From a checkpoint of a small image classifier.
Model: activation silu, depths [2, 2, 4, 2], widths [24, 48, 96, 192].
Rows from block 2, named by matrix and row number. Each number is 128 + 32 x the weight over the matrix's rms, rounded and kept within 0 to 255. All counts start at 0.
# convs2: project pointwise conv (model.blocks.2.convs.2.weight, 48x144x1x1), inputs 0-143
convs2.0 [149 167 147 141 134 125 116 136 170 127 134  86  97 166 135 162 159 146 142 148 144 166 190 140 125 136 148 138 164 143 196 151 120 129 129 160 153 119 136  90 132 153 157 106 174 151 125 153 147 148  94 200 137 159  71 164 158 125  92 130 124 106 138 119 135 156 123  94 154 115 229 109 112 118 130 150 148 126 103 192 119  92 144 115 170 140 122 103 103 149 158 104 136 172 106 124  85 120 144 121 143 132 164  74 205  94 154  96 187 125  83  68 114 161 187 105 123 157 141 115 107  99  94 145 130 109 138  88 156 164 154 140 156 120 158 139  73 120 147  65 144 131 143 128]
convs2.1 [161 127  93 145  97  74 107 115 159 117  93 169 103 105 110 109 126 154 171 139 133 166 131 111 138 137  92 166 109  85 102 160 133 128 179  97  70 110 128 172 162  80 210 124 115 162 164 142 138 166 111  94 109 148 112  90 178  90 159 138 154 161 107 148 154 140  85 109 128 103 147 155 186 203  96 138  88 161  87  93 136 161 126 118 136  99 168 186 186 145 179 148 115 147 136 160 125 122 110 132 102 120  83 127 161 127 166 135 109 131 147 160 195 185 110 131 195 151  99 127 145 140 171 110  46  97 123 104 135 137 135 171 114 141 169  78 177 168 175 139 173  63 120 108]
convs2.2 [ 75 133 105  82 176 156 154 137 142 139 151 134  53  73 138 145 111 118 100  99 138  97 147  83 133 140 174 121 154 165 183  94  79 120 160 123 115 149 173 103 173 139 113 121 134 143 150 127 156 122 139  74 139  93 170 121 110  92  99 175 167 113 121  91 159 163 153 112 118 140  75 102 139 154 198 173 174  86  87 153 104 176 103 165 152 149 101  96  69 122 132 138  99 143  87 144 121  75 123 134 148  93 119 132  67  94 150 135 117  99  83  89 139 143 128 154  32 172 135 149 140 102 136 110 152 130 161 127 140 127  80  86 108 111 190 208 128 147 132 140 109 118 149 133]
convs2.3 [152 104 136 169  94 139 130 158 203 137 160  90 126 171  87  71 155 122 150 143  56 131 112 137 136 131 172 123 133 102 124 116 149 136 133  76 131 123  77 165 125 172 141 120 124  79 100 169 111  95 186 143 142 113 108 150 135 181  81 110 155 152  56 117 176 162 157 127 136 103 141 144  95 164 134 153  86 130 167  85 140 119 114  97 121 102 103  96 164 123  97  93 153 159 117  78  88 112 149 112 140 156  97 107 149  85 148 176 144 134 113 163 145 161 110 166 136 147  81 134 179  89 169 163  77 138 153  69 130 154 144 104 115  87 129 158 155  97 137 134 167  99 111 104]
convs2.4 [108  65 147 141 153  87 103 123 171 129 120  65 136 149 150  88 174 108 150 153 157 110  85  46 106  58 138 157 119  98 106 110 124  96 161  69 149  72 196 130 119 147 138  89 106  80 132 124  74 119 161  74 143 146 145 146  98  37 144 101 144 158  90 155 115 181 161 122  96 128 155 112 167 139 145 202 121 139  79 124 140 105 118 174 104 156 121 127  95  97 188 154  92 123 137 147 152 184 126  61 174  58 105 115 117 101 115 121 105  75  66  97 133 110 116 162 129 150  69 143 161  91 112 103 143  68 143  82 121 135  90 173 115 106 132 172 130 171 119 116 154  89 147 138]
convs2.5 [ 97 131 123 127 142 170 110  92  90 142 106 158 110 125 107  97  69 146 105 138 160 141 112 141 109  91  85 164  39 146 105 164 108 113 133  96 123 158 126  52  99 134 129 127 124  93 131  88 141  99 103 109 173  93 122 126 198 129 211 129 141 138 107 101 117  89 160 119 146 212 145 133 138 174 115 159 134 104 123 149  89 176 114 125  93 150  93 138 130 138 147  83 184 126 113 164 116  66  86 116 152  89 114 141 119 166 150 142 154 133 105 125 108  68 146  79 148 130 139 141  94 152 119 155 175 117  87 175 140 117 102  99 161 164 130 129 147 128  87 116  55  99 125 188]
convs2.6 [119 143 149  36 151 182 148  86 129 137 143 147 119 142 136 151  79  96 129 177 115  93 137 121 148 118 127 154 170 176 133 132 101 144 130 120 131 130 140 101 188 138 104 122 108 166 117 111  82 139  94 114 139 128 112 168 126 155 125 155 172  92 134  85 130 130 110 128 122 182 129  95  93 176 180 141 177  67  89 112  85 101 134 144 129 125  81  86 111 105 108 148 116 165 138  83 140  80  55 165 154 124 104 115 111  82 160 171 136 115 125 125 102 121  95 184  97 164 140 141 149 125 111 134 195 130 162  70 140 126 156  87 106 129 109 132  97 138 118  62 136 150  91 168]
convs2.7 [141 178 132 125 135  79 128  72  95 130  71 142 143 169 154 110 134  79 130 145 154 165 125  97 127 127  83 255 129 134  86 146 178 114 131 211  81  93 129 114 125 139 153 162 122 145 142 139 117 157 157 171 100 120  89 113 113 131 221  77 126 114 120 149 119 109 123 144 190 178 139 106 162 141 166 154 152 181 112 126  84 154 143 116 162  91  80 192 171 167 117 115  94 147 161 142  92 146 103 130 118 134 128 100  60 139 145 180 109 176 178 149 144 132 123 107 106 144 116 148 166  95 130 151 107  95 120 159  89 187 107 129 216 124 138  61 146 109  74 101 166 173 117 136]
convs2.8 [135 112 125 143 131  93 105 152 123 101 124 133 154 164 182 110 120 118 107 127 133 154  72 157 111 166 137 110 143  97  95  85  91 147 148 131  86 150 203  99 138 172 179  77 140 120  98 146 140 123 109 107 133  98 167 163  23  93 137 162 115 120 128  89 139 128 150  32 168 165  38 105 129 154 120  97 122 133  75 113 149 116  87 158 105  83 132 131  87 107 119 114 156 145 166 155  77 113 190 148  79 184  81 118 129 147  82 126 118  67 114 166 109 157 162 120 155 117 161 104 122  73 122  93 113  88  85 110 141  95 160  68 114  86 143  87 129 152  92 152 116  99 131  95]
convs2.29 [160 107 156 159 111 109 134 123 132 158 138 147 104 147 148  90 111 138  79 166 195  92 128 135 152 184 125 113 160  74 123 140 130 165 174  89  93 107 141 188 154 155 142 144 183 180 141 188 178 187 118 147 112 127 137 171 205 106 172 143 123 166 118 100 122 102 171 129 161 136 135 143 138  91  94 112 125 190  89  85 151 142  70 146 106  78 112  85  67 151 156 173  98 200  95 110  93 189 168  47 161 180 161 137 105 131 147 124 148 113 123 146  92  91 112 123 117 139 169 137 111 119 103 168  93 101 129 149 149 104 186 137 161 118 138  94 139 143 130 185 104 137 139  81]
convs2.30 [127 132 178 121 106 111 158 140 160 142 173 129 143 186 160  91 121 175 104 159 132 133 117  92 144 113 170 107 130 161 121 133 104 143  73 165 178 125 101  69 205 210 132 117 148 143  93 113 180 198 103 106 154  78 116 174 163 164  99 132 127  92 102  84 112 192 148 140 130 148 122  91  92 168 144 100 163 162 146 125 132 153 106 185 130 145 142 159 125 129  84 149 110 187 139  92  98 129 119 137 211 170 185 138 143  92 131 202 126 147 109 101 170 128 186 233 151 147 120  88 138  86 152 143 131 115 172 121 156 125  63 111 166 105 131 150 130 111 147  82 110 127 156 121]
convs2.31 [ 64 127 130 146 145 131  97 134 157 109 137 111 114 153 115  85  93 108 157 104 119 126 108 106 184 112 127 106 161  88 170 149   0 142 108  95 131  92 162 115 124 138  95 133  59 116 127 157 152 159 199  90  97 135 121 192 150 136 141 132 148 167 147  91 131 156 104 155 136 149 111 148 121 143 159 159 143  74  87 143  79  97 114 149  97 148  74 155 113 124 104 179 161 179 176 148 123 132 113 116 142 127  71  83 171 143 169 168 166 163 116 149 133 130 127 178 121 156 119  83 125 104 110 142 143 201  65  93 125 154 132 192 123  79 163  79 122  82 136 109  79 197 164 139]
convs2.32 [123 150 121 161 142  92 142 124 120  75 118 122  52 102 110 127  75 131  54 159 170 133 186 185 146 151 137 147 135 146 158 154 161 111 206 100 161 133 121 108 161 125  94  66  97 134  73 117 156  90  47 159 133 150 138 100 137  85 105 120 139 147 152 119 102  96 158 162 191 186 124 104 212  95 127 138 130 154 100 113 146  87  97 124 124  77 160 161  75 136 168  80  62 146 116 114 135 123 146 106 118 143 171 157 147 136 126 124 156 108 103 119  76 154 105 166 136  91 126 111 135 127 180 148 132 100  96 120 165 171  94  96  96 107 127 165 143 138 129 177  94 133  99 101]
convs2.33 [142 127 135  79 115 165 164 142 113 189  79 154 100 150 155 105  87 100 149  62 131 144 105  98 112 152 173 202 132 124 108 135 149 133 130 136 118 160 166  72 155 125  46 196 154 122 105 135 142 149 170 148 104 111 122 146  98  86 171 136 123  94 189 129 107  63  79 158 121 142 174  94 136  86 125 151 160  97 106 139 160  81 108 120 108 119  84  81 119 155 153 120  82 160 155 193  56 203 135 134 120  70 132 139 117 105 137 143 113 118  99  77 112  95 122 128 106 142 197 163  71 131  58 119 173 167 132 124 162 129 145 201 116 127 151 120 149 180 131 146 182  93 175 132]
convs2.34 [ 74 102 156 180 203 157  77 156 140 164 135 138 172 128 129 147  96 156 161 157 108 180 120 146 105 131 131  88  45 140 138 162  79 144 143 133 120 102 134 157  71 128 135 141 163 109 139 132 152  71  78 196 134  97 164 100 124 162 140 116  76 112  92 118 119  71 115 122 120 147  91 150 198 110 133 154 112 117 149 127 160 113 176 172 161 115 130 128 109  36 117  47  40 123 102 129 142 167  79 184  81 154 157 138 116 121 122  96  90 117 116 156 113 121 105  99  90  52 110 114 125 142 105  81 124 137 107 124 135 195 115 121  64 137 105 133 132  96  76 115 113 126  92 115]
convs2.35 [128 106 111 129 153 138 116 190 114 160 112 219 161  90  36 154 137 161 180 147  79 162 140 193 142  51 137 158 114 109  71 129 126  78 120 107 120 166 147 138 151 113 112 121  45 152 156 145 109 115 173  79  85  80 117  89 161 115 123 170 115 112  84 107 167 160 138 174  80 136  98 121 127 195 122 125 179  86 171  95 144 107 135 160  40 131  97 164 133 165 116 102  99 156 159  64  93  98  76 112 119  81 143 128 103  96 133 125 129 191 154 166 130 172 153 157 131 115 139 123 130 176  97 135 121 149 140 149 119 120  82 213 102 114 112 124 156 116 192 117 151 121  98 109]
convs2.36 [152 132 137 137 175  81 133  95 105 116 144  94  89  56 118 138 132 133  95 128 165 122 118 163 125 175  80 172 161 158 183 135 155 101 104 140 123 132 157  81 151 155 120 149 171 139 129  96 116 156 150 117 136 132 152 115 114  62 174 131 160 145 107 171  90  90 113 147 130 157 131  61 129 129 142 106 182 100  70 164 180 107  76 174 139 106 103 122 107 103 148 146  88 107 139 162  99 152 111  98  97 122 107 143 120 105 171  88 112 108 125 139 100  60 176 131 122 167  98 147 127  39 140 134 137 104 117 125 102 161  80 148 166 102 138 136 158 145 135 113 115  99  69 130]
convs2.37 [102 116 129 153 114  96 135 140 108 108 129  97 135 118  74 121  99 152 106  79 139 106 129  62 116 143  79 117 108  73 140 182 195 140 148 119 144  75 124 157 148 180 150  92 159  88 185  70 160 143 123  79 129 136 172 141 156 148 162 116 110 164 169 175 106 145 115 101 151 103 124 198 114 139  89  92 184 131 129 136 110  91 124 136 160 105 114 130  97 174 119 197 125 166  99 173 104 157 131 125 129 157 122 147 170 115 126  87 130 119 113  94 114 154 134 144 163 108 146 182 174  10 110 128 117 100  99 121  94 107 137  96 155 145 141 157 190 126 106 113 110  65 151 116]
convs2.38 [ 86 178  99 153 134 118 129 212 137 134 160 127 143 108 178  47  97 103  53 109 180 111  73 131  97 146  81 148 136 130  88 142 140 126 224 180 153 115 146 110 144 133 139 101 143 107 123 104 136 118 135 177 152 116 146 118 161  79 138 138 121 147 126 212  91 122 164 134 236 112 126  92  91 113 137 178 124 160 110 126 172 101  51 138 146 128 107  70  77 148 145 123 141 113  97 120 179 158 122 169 114 130 127 121 138 153 135 122 136  97 156 136  97 120  88 102 111  80 123 147 112 155  91 100 136 131  85 128 135 148 172  84 169 141  98 112 116 137  88 116 112 116  97 138]
convs2.39 [185 130 179 103  90 123 125 102  99 119 147 116  86 157 149  91 150  60 121 101 154 134 134 137 183 212 154 145 125 176 129 143 182 169  12 122 155 124 129  89 162 158  82 169 160 159 130 155 113 110 123 153 159 102 109 161  39 142  85 134 152 163  94  88 142 134 170 124 134 139 136  67 129 152 159 133 160 186 120 112 116 112  91 127 122 127 128 101 120  88 128 106  66 119 149  83  67 122 164 106 166 185 147  88 143  94 150  70 195 156 203  86 141 117 130 167 124 142 104 137 117  69 122 155 119  98 184  90 123 133  83  87 111 119 101 166  98  88 109 103 140 120 114 123]
convs2.40 [147 115 161 195 104 150 124 111  94 142 139 115 151  74  97 140 131 149 152 103  99 147 142 136 179 175 114  61 134 137 108 185  93 119  82  72 121 115 151  87  91 202 160 117 181 149 116 106 103 109  95 116 199  83 151 128 102 137 158 161  72 127  72 116 129  96  99 132  96 122 127 128 151 156  84 156 135  87  70  94 112 106 132 121  99 143 137 158 145 134 176 103 171 155  71 165 157 114 118  97 115 187 167 148 144 155 131 128  88 111 132 141 156 126 150 113 167  52 135  97 161  36 178 141 150 101 156  80 128 147 122 102 101 148 149 124 127 123 129 102  94 148 142 153]
convs2.41 [191 150 154 146 127  50 138 144 115 159  95 141 127 114  68 164 138 145  82 128 139 139 153 141 169 122 162 111 164 114 150 148 222 101 120 117 131 109 116  88  98 170 123 150 230 177 130 141 143 123 142 176  87 127 169 161  94 153  94 190 149 167 146  98 132 115 162 105 106  94  96 121  96 130  83 120 170 125 107  78 123 123 159 102 188 135 150 102 120 129 138 126 118 119  77 108 139 129 162 109 149 190 170 102 147 132 134 122 107 170 104 116  95 151 114 156 139 193 155 100 122 121 144 111 106  93 219 147 170 163 196  92 113 109 112 130  96  31 100 117 117 102 146  62]
convs2.42 [134 164 119 145 119 132 129 161  95 116 132 171 110 129 150 137 163 156 166 132 163 138 102  86 139 148  92  88 159 114 147 156 147 121 149 147 157 113 193 107 129 145 128 173 140  97 145 150 122 147 129 154 136 142 151 143  82  83 145 173 123  94 142 109 161 112 130  83 161 130 133  46 108 108 110 162  93 201 120 139 150  88 113 175 152 134 172 123 104 113 182 135 122 147  83 143 131 225 141 117  76 149 157 131 104 115 104 125 125  88 118 100 103  43 140 137 108 106 128 121  70  97 113 106 127  77 139 121 163 110 132 123  81 110 172  50 138 155 153 179 163  68 112 163]